From a checkpoint of a small spectrogram flow-matching model: norm groupnorm, muon at rate 0.0096.
Rows from block 3 of a small spectrogram flow-matching model, named by matrix and row number. Rows with one number belong to one channel. Each number is 128 + 24 x the weight over its row's rms, rounded and kept within 0 to 255. All counts start at 0. Numbers have three digits each. After the name is the row's rms in percent of the matrix's.
Before each channel's rows are labels from the 100 clips, of 14848 (inputs lightly noised), where the channel reaches its highest value: "band" is the frequency band that holds the peak. Only what is clearly more common there than usual is listed. The data: melodies that start on their tonic, played by one synthesised instrument.
# convs0: first 3x3 conv (model.enc.1.1.convs.0.weight, 96x96x3x3, each kernel summed), inputs 0-95
# convs1: second 3x3 conv (model.enc.1.1.convs.1.weight, 96x96x3x3, transposed, each kernel summed), outputs 0-95

band: 0 to 250 Hz
convs0.79 086:116096169134141138102086138088121192120180116093126124158152121107131109123142155080127146097139115123125108161153106133126147111102130173164085148124173122131156121120121106126144122122151124117081106123120120143137137111163173134124129096133089126089109160156091119121104117077115128107
convs1.79 099:124166083140111138168130106130140109101131145116157119128132119125132087103141116165133152117138154155132115130102129115126117082101144083090139105127107097122175121148141136102124141096143217123082165139110139146110134089174124112150149152133148144133139102143115099168088123090134121127

band: 500 to 1000 Hz; 0 to 250 Hz
convs0.74 093:172120130114135123116104123108145142177153170149120139150159140118120089140111170178101140144082119146134114113117111127112123140161146140126088147135120142162092134142128150147126140093160145143137153112110147158106125117123163093110088156080139106127114099155115156093112178098157147076
convs1.74 105:127138120083117138113131150137114097096141069140131134160137120116139094161103133073175128090123112103152122155164175122118125113139161177141106120092099127092121145137145111103120127111105103079113105130164099128178139165104150082123134142104124106093133107133115123103140148152139135145

band: 500 to 1000 Hz
convs0.75 093:176100105090125097122131106114111135128138148092102105096130119140122096123123109106122150113113130183117140152014121120116141135103125141130138134125100134113137129118132115147133129099138157124091135114108138136143108140114079136110054111143107100140118115165087114141133115091121109137
convs1.75 140:164138153154104140153134120150113084120119071141138141132100113138101139145095101139131120137055100082130091110116135131104140119133141115115130136095094123128149166102091135118149105105132119147122129110110167089068115150111175141125096138151096109110143083100100160124143146131134104148

band: 250 to 500 Hz
convs0.25 079:094096123104089132132126125099084188121127094111144098142135114123155090126123110165142124115147104126123100158106106155103128117099124100150109144136115126151089162105139148104132119089151086137115125094150161131174183110149130158133092086130166148135101148129102151140137112130138138179
convs1.25 082:139120154162146148137079119099140146153122153138118130114146158161135166141164133138137124154158130116083180141121127114131102128101124161155153157137147150143146133128103115108126104126153124155138128166095130159145124103163114092151127123057128128162165055141175112113122134123117098099

band: 1000 to 2000 Hz; 500 to 1000 Hz
convs0.33 085:089094142073154101121137139133101164141132116115098099141151123121127108116135144104087110061124126195125123133091122143102102162110107116144142098150130133129109132135146162119077116125141088141111136119122138116107097160152101162119053133106128125117132091152122141112139130111136086136
convs1.33 149:117101153169138144140122162149155140096125124125130143089110128141104100135132124125137134123095155071125088103145131140125118102100123124137140155110138120151152175097116136120149113136102117140139186130137150120086121149140173102123141131144065192141099094117134199113109131102123103126

band: 500 to 1000 Hz; 250 to 500 Hz
convs0.61 106:194127115113096133126154137130057123120138144107123130152136124105124030128138140145128102129109167130134118129142152174191135147106128082155110112158136118127111129124145112172167132122147106138159143112124102124124125125103105105131087146104089124109132115096111111146115124139123139112
convs1.61 115:196152138130054156102104121132082119140117132112140144130119136119127183162125120124131115126081081116180126124122092100100155149163116148105129131122125126131138140109170132144134137106137118141138153087120126126133110149134148138111067139127134114056139144088116109121118134120155131152

band: 0 to 250 Hz
convs0.62 085:074099106101166150100096125144136171097134101134140139130149095124146055105101109152127117112169137137103155130075076124139102095115143115120138122159158140107094138116109152103124166143141119098132162161122132152131175116120110159110103137120128129162100119141158157120119145142107147131
convs1.62 075:081147157150104097179094148122171121160135131147106131127083133110115140122119136123120164117162123108146136137094149067154163107121127155154100084128141089127132161150127115101132102171121107137081114110113172144097144120120082122128180136161133145120133153109146131152125116140091137132

band: 4000 to 8000 Hz
convs0.90 069:143138131082159157109160130142129071155119149154052076129147159123146156146088132158119152140147157139137126122133136123098123164138113104122127181110143138143112133143134130152107131135151127122161190142103131098119115127148108069134117137123124135134112139114111166154114120159122100076
convs1.90 078:119099127119153137198096101098146096127100127142144142147117125166109091125114118127133107109100138095091093138134116129084120100118099079083125145111124124148108139070121109107138143107124167117125151120150120155089153149119119128121149118148119144120125053132184117125141166123114150129

band: 500 to 1000 Hz
convs0.56 085:129143130136130084134125134142085073148127144132124139142124106152138115047131127109166116081138104139074156147154114128148123133166102070117096173138131129134109122123126124161156103144146150156125098108109118142138113150129124157125073109170086108100147128096121132154126142116143152124
convs1.56 112:116099114152097122116134169151106163162174151112093116076106139112117113165149131131096124121103188164125140089095112130130116148103141111092135116090134110159139103112118132115139147103104128111119122180125111087161125108123073125103146124117135151093081134142126120138124134144109173156

band: 1000 to 2000 Hz; 500 to 1000 Hz
convs0.93 103:199129114135098217105177115119100122171136122106096113139144125112074113125120103110097115127141138106133108126127144091136195111109110105128104183137137121137124104140140152173129111171133099120131127116122130117114105115140144111140113146116093108091134163109118136123102127128140120128
convs1.93 134:095120159106160092131190135136165143117117119118100100121122127123152109116171117148112169140105150090077117098122115085144082072142131151114099094116123138095118118130109156150130088158106076171104129121137131128136142143148100103104138136129115120116146109160136092139131134107091148113

band: 0 to 250 Hz
convs0.6 099:107123135143175104107105145136149133104151144098112107134140098101081154123132135135096116142112131101106130164185106119094113167142072135147121115096129155097137081118124137135160116102140115149115110144123154139140155087150140103120078174112142166134120155073137147127089117157116129108
convs1.6 097:127142144134118158100146155138130118170151117080142142131090146104138118153122100066101131116139117147052101106140112135162114110102108136163146085139124170147148124125114143104092139133127123072136162126151086100151143157083147131113115110136131140118124133119090131170138164141117163130

band: 4000 to 8000 Hz; 0 to 250 Hz
convs0.67 104:135135120136104113157131130133095101138105132142164129129118127149081090106151106084130091164114131106117094166141136143134128136098063093102117122122142122106174121108164136167107114118080114125107087105138092097119134137109119135164147131145112102132122137147163120169150122120072180132
convs1.67 087:122151124159109148078128093162139121117133160135131108147105136104144133103088138149125127109168131106142156093124116122143140106181147185131094143142130139101111116135082184089117123114127111144111091148104205155153121110143117100130097091157145130152135148126138106138139100113126142095

band: 1000 to 2000 Hz
convs0.32 116:143108138117104156104120143095095131099117139111105114125165130129149039123145113131110112120126118131174114117136139118124112125125133097132139000121118117143109131127141106109104133157134137151108118137152109135143119147139142130186132124149131142128141130132154137107139148130103108125
convs1.32 087:132126129150135153127147124085145113143130138149131130096136134097080178147152068149117159150120109137154155132114138122131128150108119116124081013099136139141156131132124141119123121092148113115105083155138110095113123134125110108092130150128123135112098137134113095112122119148132120076

band: 4000 to 8000 Hz
convs0.1 116:081128119090163127165115119129111075121110141140154108110084107157133149131137147100144127130105087176157137189082125138124127123129071116121121149104131156155135143098117157140110108110119115152112125120149106127146117102081128127131105102139073134142122114159103108145145097089085140141
convs1.1 085:162100134122096107071169144185139134171155149136148138122152143115130109144149105164087158132168143127061123113145112114130109163107141136145119121126126130132150135144114145121148161142129122099155136099100103124144149101168099084125145108155086109104137119118143156086088124141098133104

band: 1000 to 2000 Hz
convs0.51 105:111116091092139120141120141118148122112170151115127122141119131124121140124138138197102078133098123141122153151138125135115128118120050071128117119144124087122088117160146144107145143121156121128120114137095138106144146099149132100152067078142113057142123140121113145127122096153142123113
convs1.51 090:154082082143140131122099173182128153128116131176101171109122189146101146139113163082139135147128120081119101112111127115167110089111099154136123148080112077135129137139104150170135163160140125120113112123117122131125139116137143157121141121127137103145117149152168123125168144135127111123

band: 250 to 500 Hz
convs0.38 101:150110145116180042142118144133154156115140131112113126133120121123127165132105146131101165125095111129101128137098074086191071131121132151128116072116126100124122120123134160095062163121120137148111111105130144120124159127136143131132140127140148142142139134166118149120126157128094106127
convs1.38 082:159128130106089153122098131093098151158137134131143142127146163137126135163151107111080095140121114143197174113138125134071119138089127111130161155181145152120094123106140088151139138121130082125149113144111110105133120147142145131117144138150137153089129160091134100126082165132154106123

band: 500 to 1000 Hz
convs0.11 101:098176101119112126134127129134115116117113102132166163167125107157121092105146128110140087106125116145161077120115141135157116141143078137138150109164187141152140134109118118102125129085131135122127164126116128090098083134131092138094138127171112132141154154148169122128162080112158084117
convs1.11 081:113123152102104133102121163140161093150082062122122166128173141119075141153139124117114143116138146125138157140107155104123117072114151134122140127134188134129113122111142133125155164133108131082107105082112087128129153124142122112154163167137157120139133080124095121145133139149097119100

band: 0 to 250 Hz; 500 to 1000 Hz
convs0.70 101:143129105129107131118114125143133093137142165134131144125165091117096115115151139072094145124110133142129135176095110143099119108115087106108078131126117164102110126103089142175159114114153111135105140152124134115146084157124131157141104187132104188129129102102141098112152152177125140115
convs1.70 101:121109162117127115176136096151108158093108098115116153158125160154148135091154131155144133143143123137054072112157109133147114135117115120171151116105130118141130121116103137143146157137101142126146145100133124092113131122120113134100161097142154114131150188144125079153151089161125157170

band: 0 to 250 Hz
convs0.48 097:063134142127156106128067099136153107109137145110136121114126121139104086139076118137141125102130056114107097125138100138126076130136140108120148079125103151098157123120157143151135163127100141132131124072145114142141160135127123183100154119163127127134132108149112113137139092136096149127
convs1.48 102:119130097184177117121079119113156161114099133123155127103080132128138104137129116131142154129080078152137114150107162096201157168124143080123130166116108132107095148156128143124130167130092144133113124158124114132112133116155128122145159149119128114148146155120129119151115106180130144138

band: 4000 to 8000 Hz
convs0.69 082:181130102133159187102112177144063097099119154116162137122137130139112068144139123122107153118115098151125142107135146110117091140112135109109139144095159139134154073137134126112097162121101114123160112082161129107134169152128125149109124137150121124161136079119153124142131106141154132117
convs1.69 083:155139139126115124124077109113150097098125128153131117135098129154158148140151107162118129109161163110080138114144173136113128122177115152134103136128165140147151149139142144121076105099153115131154153089116167120128102113128149200149134120103141140166081145166123118141153102126098122166

band: 500 to 1000 Hz; 0 to 250 Hz
convs0.52 092:090138116141118165105112107145138141124116139133125131142117140106130158108107135158127165149153144181130145097132134099109146083145181162093172141156166113124125129139090140140170104122130123135115145148124133148138157107133129158149189105079110133088136118113141112185153153178108105114
convs1.52 090:120120098149124082096125092111130100113155114094120096116130131111096101186143114088118118142101142129114113106120163103130113101107107064122117129083132090104106157115099118145111132109169127149146125130114125101066112157140114138106130130126115148127159129176100165095076111125143138123

band: 250 to 500 Hz
convs0.7 089:127123087125111107113176131131062109170114137107133127115101139138150034113141107120157077132144148121137154179136128137142057138117106116126104164129113119112095101147129112143121115103155118138118153124100129086131080148150112137124121139109119117105141123110135102166119124128138130139
convs1.7 083:132153099141129151144136148106101114161128132143121170142107097136104144116175141166119155143062077170115123114129103128126079160138075187116119135111142097105137106138145115088130146108146127148139120128135127112103127061107119113136120126163127131089129136082093111133121102120138112137

band: 0 to 250 Hz
convs0.85 102:137133146097122139154146122140135043174118121164138151121163138140148147141129162079121134121142101138129147115134138122126149115138079131099151176134129159159101134133087139155119154126112138165154163146119143142137131128073118094102119081110111110133121101151077156134119128116159170127
convs1.85 083:155142136169093169108103160093145122109126162105133150078103145139131114124134095126148124145129163102147130108145125144121118107124118169093132122134138121120153117092171126110143178110156103106173128140110104126119124085111130123136112107128126149166167154159161081116098147069089115152

band: 250 to 500 Hz; 0 to 250 Hz
convs0.78 103:119120147115121116127102118139138115129137126100137109146114137145106117135144166067127139101127112109122147183074147135131133117147077147125093118127160127121154104082183147145093132129167118151152089125111135124149143127121141099103116053127110086116103109144078125111100141083146128109
convs1.78 128:141140107153124113097147140119137131116129083118113168105096152132105129128154105148132137108110135102151113102131122135124145093116101132149137093120079129148162133091074120102139122100124129180124178124068161118088130119127179117127137121136091145116119127167086190125130099148126089134

band: 4000 to 8000 Hz
convs0.84 079:128157106106107145109106148114136148139163113118144144134179154153114113160157158098105165102148129151104148091106164076128138129133139174116147076105111147111109119131120148092091129162113096137168117107103083118139147142103159108163130111106148125157143129160102149149131140172108161120
convs1.84 078:134140126100152115182155104127123127127110117118166165100109140123105129150128083152161108140115110116126116148134131178120144123099142122106119142142159116147103138136152096117133147124138144124104119090110195146149157126108072171116124084170111084110145087117159110100134161133112139178

band: 0 to 250 Hz
convs0.23 095:108118107099109137117120133137127138172139112096175088100143130118155123132151123073117081145114115109117129150101122139112127110062107144133135155198089110116120134086106138137096113142124144110121123141109133088108109148142125146146180073135123059140151144161121124138138131136119132122
convs1.23 089:139093103133139115136143140120141111159112116104129100139196124083173148124100153116169156137125138131138123117193154106122134141101163109113107120117127117151137116104128109164088109116120155134131086119175155165124140120113131166143120160144087063132127086098123161125139156125138148118

band: 250 to 500 Hz
convs0.46 110:157156130184124097096144135114104124093093150139115132141094125148128101129099117128127150143129150140131103092170139116156118128130131120116105101125120131107141142144131116127147166134189154142110129143121097136116102148124176133131137182118221120161138163087153110140114169103133102131
convs1.46 094:123132098098136146109115143127112102149132148102138083121146101128125127109140134141127116105117108144112107113160134109124135127126156069179112140155136113136117113116158117139155088099092143108143143118106158121115139119145136119134144137069075144071105086078127062132118102152101078129

band: 500 to 1000 Hz
convs0.91 084:143141129117115116123138138113097129138127068099088107137139091105079124114134124168117143151143127171089111149085145141110125165135138143119112153161125096152161136142140119154124123140149131129129101126127173162163098130093171075122147105123119155119127126132089086174090142095096114098
convs1.91 102:171167113099137160132137147116107079124113119136131086138089088157091169143099107105131117141092106107177118157086111134137155109103118135160114129109119112150116105122126093103152123120085157127152141129149129073153100124152144154097120105129117092090142150111141156160169133128123133152